Weights of a small image classifier: 4.1 epochs.
Rows from block 2 of a small image classifier, named by matrix and row number. Rows with one number within an expert belong to one neuron, the router's apart. Each number is 128 + 24 x the weight over its row's rms, rounded and kept within 0 to 255. All counts start at 0. Numbers have three digits each. After the name is the row's rms in percent of the matrix's.
After each expert's rows are labels from the 100 images, of 14976, where the router gives the expert most weight on average: "peak at" is the part of the image that holds the peak. Only what is clearly more common there than usual is listed. The data: seven-segment displays showing three digits. In brackets: how many of the 100, against the usual share in percent.
# router: slot weights (model.blocks.2.mlp.router.weight, 32x192, trained with AdamW), inputs 0-191
# gate: expert gate (model.blocks.2.mlp.gate, 16x384x192), inputs 0-191
# up: expert up (model.blocks.2.mlp.up, 16x384x192), inputs 0-191
# down: expert down (model.blocks.2.mlp.down, 16x192x384, transposed), outputs 0-191

# expert 15
router.30 065:152158096138144133175148084115119077112092136132178160097167108137140099129108117114122155126131129116096117154138136130119139116137133144090131157078115129108126138092124155093163172127143126166148115146109155159085127155116131150145174143120133130145121109125142083128134105171124153118123109156173109121162151132116158139120121140115079092098157156136150117161126146163156149122126167140120071146126145186162118142134134149097121082098127089104110121095130119164088135139113176098153071095152133145138138100158115117090105108134157148129096153130101121127134112152119140116
router.31 082:151124087088140155152154088151110101112151137087188138152103095099169118163131101119140168097119107114155113172135163128132121111154092145136108137134123121120131145102082086132134152137104147165132133101096094149095139142082109141118177113101124092098166134161149128149101150138082112120111166146137125159151129114102119150107124145180136101097149102108117134146132110133095133123120104133125146123096125112141114135150152117076140095118093140088129098151114038131080115117118126110147108094161145118115134137094126158124120126094107116121108137142131143118141119079109128124
gate.0 095:137114082103147161108160133171127083159130108113151087111099133124180087133108167122124090102141158117119151145137107140125136128147127122127078096152122171104128136148139149153104133165088144133120146151107179143147151138172155106146119100089136137097093129125135119127147112139153113121096116124146194158084142139164143149139149110096143167095105136110098144103145119106065125104119118089160126174151099111121148101175181118126153163106145103123119111111127135146152127139113167149116098143083107129117117138111159157122123123148149114136146098146107119158153105125140154104
up.0 090:144117089104131172077177119200118111145129131151105106105100113134166092104120144095125105090134127123086115142158145137119119119127137144118117111121140169147120101140141141142105146123094131129110142143098154165139138137138169116149091093098121153122093122136115114123144114102187116120119131130152188153087125141145152107124180129094107161078139111106091128115146128103092104099114124080189128154146122102096134084156145136157172132129145081143142105103131159123169117130160148109098117166133141115118131139121179117125152136127132129142153122139075137142144114121141142095
down.0 091:116115106149115097108092144107106147145125144139167127098152158117105160118130090111116131094166138110176124100127109128092152124141103166099157126100108123153135165151144125118132148123114071122105106150114152117094185130124091144121108155154094162141120144110135147121172129146093137162140192159104091094122149111142099142097121089164140141129175170139107104118177103086147140106114131122122065151151145106106130127134168138103127105131100148114149130120166156125138105118095093148157154101113134152122079158130140156131123104114113135116162092099145149140169145138111110141
gate.1 068:099156155157117105141157132143155126098133120154123165121152108127101148159153136088127142094149119091143127157134146151121149095136119160093073138130126116165138098133122105104076136148147145129082107118205159088111121174096088139104109151156119112113174144094122145139092136122109121113164136123127098164124129115125128114086156128141135096117129128159128127133126176122121080085149141135124180111150144136120134094144115118159165091123129142138060161111130108162124124128133112113150127113166098076141103152147078131130114153158119114125159116094143111124089123118128157119
up.1 065:174097147107110150110146131139120123150152145139138163116108097135140116150139095144106138155095112146109144099151123120169142189102096087137157086120166147104146121122180138103160124133085076144139164167089124116105135140133115134132108089128124152116107131182142138114111098087113130129102132179093127078160104123111087134150144161152139106110131117120115149128144150144125190160136141155137083176124150137102109135092143158127143128132135119135166130145095121150148099115087156129106113134101146215129137117130120128119102130145136110140133117125080124109135145141083138132
down.1 067:110130091124110109128153135156147116169122152122133145142123114134129103125092132109118121121107122101117107175149095102146144108116146133117099135109127122115180104176135132123130131165115146143157155140094148115116109109112111167166096112126115080093106138162122103126149130154117117127108117079124147111111098101123151135107168179131137122129153185115118111122169124135184139121116184135101112154113153155128113154159123137157139088125169137150096112103115115108097143161086154144115105112142154146136108124166195134120071141098124055138155143109103121136131168136079162115
peak at: top left (39 vs 11.1); top centre (34 vs 11.1)

# expert 11
router.22 114:150153107143109154147142118136130177160105110122146149153150121105141134141140146159136158115147160169113122168100090097184113150113135135139103133131088073072098116142100072104122163141157124107135074079107142132102105107162120129131152120109128083130149083121145088165096110123111146130126141146159121123114116117113095179115071104093108143125146125104123156142132145107109139145115111129104110152117130133110153129114134127105142183141158151156154132150143111117107090097162155140165164122126117168118113113106146156121122129106114138125133154183108115116105101088146171128
router.23 106:152084084129115134133120142132100141126093117154132120109145117078131111114111118154141134137108171144107094150098086107142125152169144144167137125109092124103116140155104148108093139160151130095143106115072117180146123146133140128125128150105099145153109105087099140167145128125117147096161169173191140126136068138094112116129095100111094132106144125105121127131159095101137125124107110163158178151124127119121128105153156157102121168147097128140142073122176111119099130110144142144153135110166126153154105137165157145121158134113169104123133131163088113136128131089161152125
gate.0 068:087168126102114118154107140118129131150142128110135129128189119109072154100159169128118121131125098141179116142077099088139151118176125096173110135136104148156132137095170126135132127124132109132147145136130113144137152145076117135119160088138123175101104099139159139153139136161147131096123133135126137099165103130125114147103081144179123126133170141126118168127113103118132156102145110140112154097116122097100099125180158135069134163176117174148131130088152156122159146133129138082161078109108147070127116107115123130139095115135144114127141160127145136128125114151094137115
up.0 073:147106110155124147084111166137121117117141110168100133100088124068181143120165125125142109112106129129108128109135150135136147140093125160116142143162142134122135126189095081118118116132110159152144122151140111137151124111137147121073095157117132093136138139155087115128126122094083124170114102147177106184129159133111128115153174119090135118127111116126130138131155169121138132133094109127125110182127157107153099181139104104159118096095139094156114132163113118141133130137158131142131175203129106195141126137146126107099140108135129141131121095144095121157126139128163153141
down.0 073:150147085142124090102185092135130145124118133181140110161148099130089103151135115124106166114113122134172149149124144163100118140122088132120152161090095122177157141127169102117144109159130169154099120137149141112107122079134123119111127138132129124153106096120117097102092102140117135117105131143109144105147146122150145161131116162156084103143133061134108146102095164134112106115099108139102159104165170189086139152139147106142122131118170111128119160124153152131120103083121125123118137138097165173156150160124144172096155157137115116116105143124102117129135104137163147150
gate.1 118:130122173136205125134128138146114105128125105166142091100111124155115145142092114116129094083124110115134112125111095128105136082156146057152157117108101158086131155132126127142088149163117113125127148130083112150117089102123133155120117145123117101172100102124077123134162122138127110101166110115145134128108151113113105093146136150137083141127106104122122142125090087099124151137093120150131149123112124208137127114106133102148137117149128120119154108145168110075153176133126153135191112105151122162155152143148141167148133131138148144096119110121134152127150113119125085087
up.1 114:145133072060057111098117122097125149150115130099105135151161122143137117137141150109114161174149128111097139103131152113137141146132110167090094144136134107147100113135154138103138114096130123130116119117166134087148162168123131108132118102142150152109156164109170114136096122139135164149096149138108101115156122146153159154112109111115171141118137112135149122135123173173118109115175151102084121117120117062139128154129137149090152138125116114135104125116081136165104076092142100128081136137091139083118107132108124098142124119109096132129147143156084106154084139130135155147
down.1 115:138087137093167176109169148140138144090169126159143123146120150116164185141159124102133169145121135137123166123090107135144121142101137135156119136118147153091173099127127112157085138131104165105076131150156106124112103148121081152107182119092120147127141142128102115116104131107157087103089168116129112160150141152155101109149123168104121103157131129133122134146111136119134111147141135142135129120130144069151167138146151131117180141162120121126152139113079098166119142180148140093136110159166104166188152165127129137118116146146147114137119126130115174144114118122125154129
peak at: middle left (54 vs 11.1); centre (44 vs 11.1)

# expert 7
router.14 081:158107130117153164121106089136073113119114137109178169150154128126171142143149151172146168153110149119070153180109120135136087141140115134124109130126107136082102126141142085098142148121150114100118103104137145158110110152095092115117145127104176165126159131083098150136135148153135171131164156099147137088109138084134127156147100130113102148123157121110143131158141113132139142119148152154095111126129154144159137163093159123153139150152125124117149078137124105136092132085137152137156158148153118120135086117152111140117156122133188086141125116147130130132157087093162095130
router.15 118:165105117129130118104124130089116086160094154085147138126152107112099097150139146149103145115176173095119120153163156127129140110170171124120109148115110130097143122122127121130116108106130105102136134142152132120104153165087129124118098114138153141138100154070110112126133149127156121144148115086150102092128084136106175111155150161130129179145171170115160128150114136181108126089189131134090157117116145087144112128127114158130149161155103087135101098129132170119108126110119121125124142144157132141180142152142120105146182123172171117105146112124127133118133104112173123157
gate.0 068:136122102144163110142147144143082095105110096114150146096157133063162140143152153131106138130140194154163166080153137155114103128103121133128159112113113170145124103131154177144143148121131115125131139100152137124125084150144157123125128126136111104103148087117081154082115173159113130088149147101141133093109172083108116138110152114172145100119123135117093150100106113133110108154154132101144094110127131129131100108120140130088152108161124116108141136121137155099125133164104104081123148161089112064116129115123167166132147085136084150113145117121131121164146122142133116145
up.0 078:130158155152116098106094140143165129138142155119169143123133108131147123121101150166122142130108128148121114128102145120074149149139092132118105113158075113132088109145116106116125127122103142138153079124189138154081134115096164125157145105143073103112128125112105128159117130106124107093105118120158114133138167126163122118156149182089128104112104133146108124089149165115126089125115159137185105133148149085119144178116133119118114154161119169113084123072110118124144161151135145137105178153128141082156062151103140107094127136107131155127122101136137151138138129143100153139
down.0 075:126141160145074114114100137123137095110154176103113171122147115156148117122079077118103151122127128135176104123178125110136128111101099118139145142133124129116134103115115159137154117121095124138133112132106121164136153129154169077151162138138117151135095089085079139107141159118100107115170130141110171068131114152127116127137104123103157126145137129106104151106125149121173125116121156147148105134097126099124120165154126129111135123143109112131144093112139156096170129176127133169157135115114138135139088136147198154145122135087120109138152130070139110126157058112146116165
gate.1 114:126171115152155140145132126090131127110158131166169125122132140183153151119071134121106085141121134124150086115108129124143150103149196108114161101125119125100142104128134129136115169140141123122142127119136124132078111130132159134104105107147098089129087116121159161148123120119154136091113123127176089127181128089158138145114111154114107145143151155148134122143117126145157108132120125115160133171124159160131187107144140135152098134155047097114112099130124132152149131183148154157147142096156160136164162139099128079141115134112193118145134154163136142154135122141133127113
up.1 115:159092153090124113117127139142124101145106131082093148115128124105100097126171124138154155097150116164097176141131126114126122146110066157139124148128129140138131135125133167123134094133124150100099126116118131118196137115125119104161155151105148175111143150140115096092129121138092148172141143116100177121100130164114119142135131113171138091112115112127135129123115129099143138125154140147104136097149095112129094133143123083140147135086200159134140150134162145092080150082078091086133121148131112132114083122142105152122142147153060124099112105094122134103115128126132103159
down.1 125:080102093177121168180166098089168142127101129162139128156116157159131164152092131157117140135115107142123133112118128085148174122115142128144120129133140120165144128199134103136109150169112121159163145150129128116152125108138122128133150157144117128163134178129112127127149125135141084161089126153122127150171127138155117162121146138170139148117148141151139086163115134110150118179156146129131149148100155142151132106173131130130090120137127111137109127128142119107158128158093124071163119090082148127164149124119170166077120147106143121122195112123137098147141145141132143137
peak at: centre (58 vs 11.1); middle right (35 vs 11.1)

# expert 4
router.8 097:148112134090140152167167146130090105115076131156138098125147102154130154113104130089107147158146172137111127159118134138155154109181131127140165138114126119128118154144110088139119139159126124109100138120138106138090113163142138134118131153152125122147157131122187166123118148148127122167105164152103165144120084102086117126115105149161086118102142141160150114125104113130119153060161120144112125145117103138112096110123122152099134103099096130145140123096158106104176165096117136123175065096127080151100156141117120152129145086099151106139111110099139112117171112129126167134
router.9 109:112121130132159194163158148138091160132092136176111086090147124156127158084101080159126108171136103143145143130112105087145135112145130174129172124104126126127117116128095170131130116158109124109124114126131130184126126107125154148107097146108070158147127100156151115157113134119118070097078121150096164164112129135111129106094131122095105111106124122133129126108152115089140145078115121151147150161126099152089123101108163109127159124120148125110137118115198111093134122130160139156160154132130110117137124142129142128115156127074089130130120160145147148099098125125139153117
gate.0 057:160134129135073143161164158130135150142111122142165162144099135142108114140093098109129133095148118162127138130137150110167153151099124157120143131088167174119137132123138176107135141130124122155120167069123114144117128094156119140096136109143125094136105142136115148127168142127111121170110109151147154166124116083165116138129125132143122168146068154168132171150130149180158140088144124151096136175144096123140145117147137134135109165154118114088120107095108170150109132151161109125113164149142142114102151086137128120164103115109065087117148117116181130120105122157144117111
up.0 062:097112089095130122128162113120129125088130114125140127153159150128114085152110150107159126135124149109142078121131094150118145139166100149122145153099141125116144114152133151155123100115090121122084127131156173105174096131147135092105128107132169099114153098085151145149169139110107104132099113126117158110136096128095108169104119132132065077151152095113121113096148104103156148122171136083149157147192118150132113173118131132140099122103078114107103121139151142133129183132130125158120154107112111139157140107110119139152117132153145157176152115135121166157125117156112179102
down.0 063:178100065113100126127161133108121122086090166100141106116132119114139141116114171111113105132148116122165127133051105146102134132151136150159126135115080162120134179183078127168102127087127114146095109137127143120102119123136125092102117116146120095123113113105127082155145128117111132137104104119116093138125152129122104153132088106138137145121150111103143143134115115108107123178182160137138121152159167146108152175122105138097117134150135107141142148144141112124093115117129166134119144118148111117150160151128118199074091152129133148121092166129151112114111087109135127159
gate.1 084:112078143161155157140127103129117095131138108104135128172139113145141145140098101117120130123116081149140110093137154140128132090133115119139103110149137163171113169121127153142141141097110145114133152177111136122136139171147116146116113125141120134146109114098183064147123129076083139168114099133083128132122114152141126106140110148144114130118125073101172131124124147188178098114111118090110107097105075131108123144117125136112178097118120116166154123080061095148135101117108108127117117108113122103145089117144109094112108143161116105094146101093099114144106126150117154118
up.1 088:127117109140152125161127111122104110160108131097114107127129191103099112130136123152106145107118129139109090151145191136135106107180132107106123144140117132176093118110108160144121164062128139129124125190117147126149117203123137153153111162170099139110132147110138102119096150110113162158092153137122115126164097124120151096119112132138101180133134156114154140147171157127167117181085142113161157101089109141128125172151154134123141117127141144134128128064075126105157146122114126123126124128153129090153124115135103138134181114157136108139138115111104147152133087128117127130
down.1 077:127141162172119117129122139131131126155166113090130152173146185114140098122105140088110116119162152165163160104129150155089123092140114101107118128173128145136146091128163163122121153143139129101103139099127140116131141167108104119099082168136146100121128117124125098129164128123090118120102142071140082136171152121118129085156140143112186120157111116159101120115100111145093109105117147156167148150122133107142145084121129115159152134135125112121168092132124164114103138110127140105106160108160088161173106146109150110145075093168129106137141130162116142124139079122153132109
peak at: top left (38 vs 11.1)

# expert 1
router.2 094:150131093132105114110136138148128112094163167111137150091092146134151122143100130157102168120148141168098137130108112121136171141120090140116108164144108157090099122114085095075138147097108086163180131132164140102132137139110150113149151130150084140135140118119083153139090132101131165138141125149170121136110142089153098101095126096154148132078171107118115118099102122102171127130148118151115142102128176154175089146126138102124131115151120149154101175139132122164121115159095153105122146106121138171144102104117100137097135149159112140126132097107150120109122161111125092175
router.3 100:139122116141122140182110091115124127094172124118105151138141105115169103144138109146138122089121129158152094165105127151110146123111117115119129155084116145140152154082168104110160142156124071179159123091091112123132089143083092108147140123123140122116103099079100131119141125124115123133130137142148119113140156099124099125116084143141120131111149097122098138178121119160138111138117150147139124120151173129132121124147180131103092117128083130160130108100145124175099113186115150084155077080122127164148119125090117149096107090113156109086136130135104097117094149120137140163
gate.0 110:161160145120134158081131101120104132092097151113158129152132137142103144110092093090143104156149117115072140143143132148144091118149154113178119162118146146101168164128131119124119146131112113088100130167115113136120175128160079134111092153088143130120130104167108115121112121147117109094171085102143120133115100158108146166135130130135119134165091178132116104105154116149147105138152095138158129167135075143081109151142149120123157175168128108138161109139131151143137123102077064167176106153104147095150112121138137122140155155133147150137152125136125128144133137128125138134
up.0 106:127081125156120108190144152131112140144187129152075116064093128147137112130111142188107157098156168129152132095088127118141157132093114115135130126148147135108093093111131142094177112113126121162141090108148137152149115128122156152144156124161112128126142146100133124141165139093133146182100145149105135148098133112158118052112134128126130136111185112148137110146129140138128131131115181097121117115130146151151121123114147143111149102134110161130114128161116147107138147165154164090106070103113149136104143121100133140102107090110087122099154112129139101112124097106151112128
down.0 109:141168111099121134121103127145121114121124172134150091150144092092106178141159120141122146144152135148102148100160102139121115107147104107143100093128131132105103116121105144089140116125102120103109123112134116141164143137143184153085145142140115082140179106138100135107183114114089150140138089144099078136135111077112115100164124106127142129101113101102147131108134164124136137112155143100077136102132127090116141136115109137121134081061137131129117177142151141097123127155164132145110127109175135118157139136101098123141097111129118174155113165150151119194093169105122143118
gate.1 064:116117127147099147183101110120107141144143087135158128163155130155140139103137102144113122132081140151145137148125104099099170130153148123152111185104142131130176103127112142112137141149094138121142099092077158145132136101182119129165144153162125116100127126148115158124153102116107134156142082071103091108099155153077132135102134143136156142102125101173130152147139100141144133117115117114132100088186160130110135126119135125139170141134123130137141159124163094148149113155082166117126092105138140112139073151148132134125133080148115116140098164145158106145079139164147128155
up.1 060:148122123128087158170171121154143136101172118122120193127144145113123104138131146114111133137159165137122090144127162112120122112139149116131161155129134159101193125135105123120176150135159137142116095117072154092133152124162123091167162100137110080094115074138110134111130101117114162148079121114142119096091092134133164090130121142115142119150141098148127172116130120130120134135123160108098102129161159127160140137097114132136134145099105137113121111110131126152115155154121123142082132163099182146191113118098136165118153124153136130153080124124138129147088108167138125091
down.1 060:133112151126128093084164079157135161044137122101109138118141122127124154156116143158142138106087119101158089088143143131117185126149149128160104145145101100120138131160148114171152087134169153110093128136110091100126117120135105123120128111119136162124085114183128104129137131117140117099185166124123080149144132107097166156056140172124150137133107111152159131095105129095106167150126121145148123101161084101134152107128143126129134150143119096133130165130142110153127128163132148141138138114139135092106177122128151151142094120096099114139174142143129112117127139132127134112
peak at: middle left (61 vs 11.1)

# expert 8
router.16 091:189159082089109158129143149161150133106155140135146134153102147124148165130178102178147155118144138148131167136120121088088116144145112130086147138150103138097132147109115106142126115100171127154141102112157123082131121133116152092104134123136115100135105126123138150114124086074138118116157118195157113111146124112142128148143119147109112156103090121100127112109112155094145113110177138130148167131121113169123133146129140146129156099134104139145153139166129136108108115169114174122085140103136099101174094096121078156116169155140128146102139135098123148155133090078151107132
router.17 096:178089130102102145122168138124123108124140145100132110103121121105160103124127158103172191086117108084122135122159163123135139122109122113117127179146120103076149110142122108136177136092180124117156084113156108106108132123105121130182106164136150109096145146141100082086129123165097148119128129119113110093084119157126114152167100123122121151140157124123146173164140181154130168124152121145144128115110124122181148129137102142162148135116133163123136120105091129161104116096084165127074146152112146116136093133128120142135120162133107116146128108111129128119104109162101103119
gate.0 103:126080143118141126154093129097133084134123122139113132151145136150168096124126129114109137107135092155153170139147172123144075142106162165131125099128149099159144148132141125116147108147097083107139152132152150164132125122116174171135107109118160131127154115148163127106124105164131126154079107117160121136154152153152140142143137144148149073190139166151104127130114170136100182134124163134099117132098130128164125132161108113105143143121135109077174150083101113119133134139108106101097094191101155127142098132108137116094120140109112153127124099143130128115107165125120063149
up.0 112:146163134152098125112124113142119178131126126134155101143109092092105131151133134140125100124097149126105097142109086151130170114148117101116145138139090141053130133140106103125116122117142161135116128093097125138104103115095100121086156179149068133135143116105134100120126141093112111102149165141173132140137134117134101130102077104134084163087116112139142126121115102094134113110139099133178169080157160156101124122144141143164120145114110139169127142139185141158153118113146140164151151101153088184134137118155105140155146116153122102109126155109150131152135122123155187122
down.0 104:126162141097138123135106187136148094132111170092119134161109128124059093164117107126111112132145112167115096142118135124139087116112106139169119124171098112102140087113135088104124148096135158094182125129139173110136166080113147117110162132133102128122163108135150095110149108121097170146131126133175101132116139124146142130068127124159124160123117125125124128152109110138106142109134123159161085108148100172161128128133142125160088139122154115088113099135133133106114119107106096069135138114113128165089163139119142172126096114111130134124117166143095120167130094144139169129
gate.1 097:126128099135105153096130122094104098161140185142134116170157109081106129163111107143137103109135148126134146148126153133139117128086110149125150145128139147124114155086124137146122133122119107149142170142125160128150123118134145112148098118099120128118187138087112135147124128120136161120134160164106143153138135167132138133116138114153116167120162123110107130146117160140125118115174090168131155150099138091119136082152118137126107138115048130086077053119099118125161155113101155188128074136119101117125123133148142109125136136067155094135119113152120124173120183132113149126
up.1 100:147168176143142074127090152141135151102118090106143098115088122156119135123120102129147168148115079109134103116109099131114090136111138142149093159131140072141145113173164137086131139150133136130132099089155111127115176121146134155159178119144130134151133130164158141133114137152142097129122116143174139108095128150120134134175153156098125115104121130128169134129126118111101148120108120110149091147178121172142103115108128132122123114116147128128165184149145160150103092117176122091146128081137143173158110118140156128139102134168128144147105134081095135142106123080116104086
down.1 103:169131130117135130101131112148114135094116145112158133111131128116099158142167151129141103120143124129108124105149144108138146139188130090067099117144081109111075131135156121137121154120127129127125117132163081121087173117146109137092102133089127120108115094108117151148129150138181140136105115096142141167134146128100135159132098152127104097137175079142101132074157171146121090105122097127137133107119142120112104125115138166150123095126114108121178075140109151101118140163106146202180166150125157156138156133140106115129157146094096109151114105164106129125091118138136134140
peak at: bottom left (39 vs 11.1); middle right (39 vs 11.1)

# expert 10
router.20 078:133110125108114126124172126156104141148129126129131112093144140133134096151143104154115151126108123120091108154139109145154125082078122126161155158124087149102157152147078096095143141135171124160137127107139134146113123142092148129163124096126166103146118129129132180087097108110132104102145172195120116100111143123117142113095120140139105108128143124138121176159084090101121146099180132176121117155142107187140142142130138117094142151101084131112100103161166091127144139089133153097149096114122128126101077128122125169087164121139137147098146154155154125121128126151109093141
router.21 084:121104122137150166122126147123128114164138131125140147103145080139151133129114138127138115158155135091121082153125104146123138098102128108109143140118126077108132094100157116142100114125090088139148078145154155099130152143160116144136155153174115135157111103109147115126126142133073101147111124150139147114106152109104113108144096128122127162093141117100078143110109110136118175131111116160155097166119108184174141148133127145092166151128074104090097119144189148163135120079118188135145105135155136135150106091156148168129097133100110117132120136085121147146140108151131093095
gate.0 062:123115128163121120068133114115160119064147097153117158082142117085133109145117156094141136147099160138140173122134131119137148129072145123147113097153132132097132133114128190122146134130094159168126089135121107150141125164187129120110112117140113127130168152137145153113136147117139141089118121176146134124121127099134103109177145104112167124174105114108127119124104088124129155146112113130160058114113116120132097113134106123085128096164150139121176120125109125126086131134100122151158102158130104134157110076132117153131138161108165162077138091116119126104149129117128162155
up.0 062:134116163111145113086085131157115141144102103083145094143142151151086133124073161125090112139163107094081137104142098114111118139166137133118142131092137119090096109141077099102145120102117147094105132149140138156128149129096113145121137113098144138132131081139146130177131077151127122176179140140158125136140129109117161145106137127127103134125114117164117099114161141091088113115137154112107141119137159112129092113114121127114103170105110123150099137123166155151169139120179102151092151166141143154144150174120119125107116080129120095181120165117109137122156112081109143119
down.0 068:135145122141156139161109133145142132144135182149112123161118129173091162115108119128141159118142095117147127107153143157127107062124113164153131103148181157119114061154095143150116126130106091142137178142117124143171119164143097129125126117089153148124132120168133096082132105098084147135123121145154160151114134102103141104093106143123156120119113126106090139104126136163128167129100116153099161108119102153139094123153087131144117129126090180151161102126130146111136110121147135122158090146117165121110127114117206174169097105120106123165139139126137129123145120086125139106
gate.1 057:127121137128119143107124136109138160121100128118123072109166153102120124127113144137165156130130145095123135150154152123153087127125160136139105106098154086136150106162145120148141143090188123123118112124104188125094124131113135146153105124108150117154122112161130089111132113077134138174101151144126137123136132136081147123095165063085124180108123109142136137126099140094140122111083106131098141114118153133099167127119129150151146212137155126130136076122132117127141078110175143118106171131181098128118140132141159091118123141109147124148148116141103144101116095101148085151
up.1 056:152115122140102107108148151157135126118131099127137131137106132126108123157143144089112095119133141090106092086158143122083096124142147121087099152089114155145089153129121124155141141113152156103118137104140164136137125122138171141150106147140133100153096099110097111131109137145123156142130171104121178129134131144103131161134126124134107118072105130111085110086174158127128067106103091121183090149119122144124145133053152138150118105112146114155155109110136163117145172168119111164155149122105162089126105151157126125159076092140116151168124139156090126146142146160119155127
down.1 061:143125140120091134121147112155090140147142147173113120057125143131177123125102165132139094113105150122121158127115126141152158176126142163111152165131108132125121138140123114089118137110094112131142115126148124130133105129123105087157143159144094106134119130181099085144133173147093089102096103155125105143153164138156105152174108113125146159075099174119123141117154117107091116173133097122133103122087135141163152107125093121134133092099117084167087156151095116118172111099120142159117141128094124148108146154134138099129133145123124172148094103125110130162106169143154099137
peak at: centre (90 vs 11.1)

# expert 12
router.24 122:160105141119135182191140144148141175135091160098124102139116146179113114111100138124127093128109154085125129123168140135120131114083126127142158112091133080097113136122131121127152113137120092118173131105100166114132124112131097143133121164100160134143122114127105113155107115161109100121136136145099145160075163127144141112113105133157145137114122131122123128164100129133162142128080078148158081117156117155107136119111129138146102127123132130146143134107108128141186117174161111060139099131148165176101150110095169124108093087121141124151099131158115118087128136130126172100
router.25 083:136089109090129166169146126122152153093123117132123149111155136103157125123125126151162180141147133124092153140132123108143129107075146128143164143129120093106138142120085101070145170117142133139132107081100166128125115084133109102178131149109135140171128131157104115094128107105109173169141124166141132138139123101112096143100094125125181132104101106125118115138099161105160155102107108155113073120087106136120097154083136114119113153160143127132153109127126144100129112110120157096132116119151157183122138103115116150084143083133165107148094159124152166112161103126144113120
gate.0 094:086119164118121128119112110093126127153106109095114119117137127127130103112128137088153116106134141131147122171120145122140102173167129136098134106106117137138156137156123158191104157133168135133108121106154119162126136146148154128081148129085116122113096076117121112155074102101137126140136121135138088139144109130120187167138134098105068113101090133112132111123126126137125146108075165153148169151133127117109107117125085127082130076129140111136110115087134106147115109118137109178133168106178142140089114145128106096122145098150151182146125156106111107134146073140083123139
up.0 102:125168121091101127100114117144121110150115132136151081151105123123156114147115105104160089150093144106121093144126128142109078131151153109086136080124164144155175139147092152164115111113140090160121145132105089153102146111157150133104138116116134128117130126164140080124094109095127121123061119111140105179136134137109165158157109101115159135123122129133139118111097100172119129118061145124159124128161111130098134088131100118120097141145138121100087112123147151120128078103105094117137162145166132187092097147132139097158120125158097139128121187131109124119118107114117106140
down.0 097:090118051115193104087110156138139151090129129085172135116114131135113102177092098103134140136083169099113130154123132107114150096130132162122172123174118121108167135153131150105145088165137135117152140107152117135106106085105151112158118133151156079182098142107168147124136095126130123145110156142115090132137131098125135104118112121121131111110152140117158114131111135116170157114125145160115099153120124128170114160123123068108116103118111084157113105117118140080136139125125120161091122125152150111128128141133132114099118111089163149131183131113139113154151152128115100113
gate.1 154:126118077112101171141164082162118134086127146187130150124134078144094107096139096089120139130086132149149130148101146134123134129131093124155139103143093137123101138114128168159147109139160151126130127118140095165128117152160118122166142129146119117141156124150137128161111148089120128101068132114085125129117117126127101095058131106105101159062133168107088126154155119143107085142069126142137099145140105163111143124153140159136128145148179164141138171127154117115164136135149125089134142115164133125147133128111113125130127149109122154101094141127115114116112176142099132161
up.1 149:129160173169155083128113181093122102178115124072130118126116173105176148174125135157120119121158122113101123114174112123127123121127157147091116149114174125145149116130100096084109146114093095147116116132107170096111153086116128131091112147123142148123116124131131134090150119152138128155177151148165129125141146107125138152172143146135159109175104093153144126123094132104166176139191142117133157117130142090146109121082124097105131116112090092106116101146096122133093126125098113147113136119107129127121106136126127111108158135160125110161159118133137159140145083122168120109
down.1 147:140186074103177112119107152121147107110113166172140136146139098131116132133164092132113109143119142178152122120131101112103141082125126115157170122162128114144088138131106156155143102124159171141133112185104116137113117119135152138131110084129126142147152080170115138118155139118116093096087075168123138144132126142119114114113124150108114123167138128130121114131174133115150119091121144149173095149131125132128132123162179132143103129153112128151152098116170148126120125123127133151125153115144145137155118158114092110123129150104063071105067168135145122135107152162089128154
peak at: middle left (86 vs 11.1)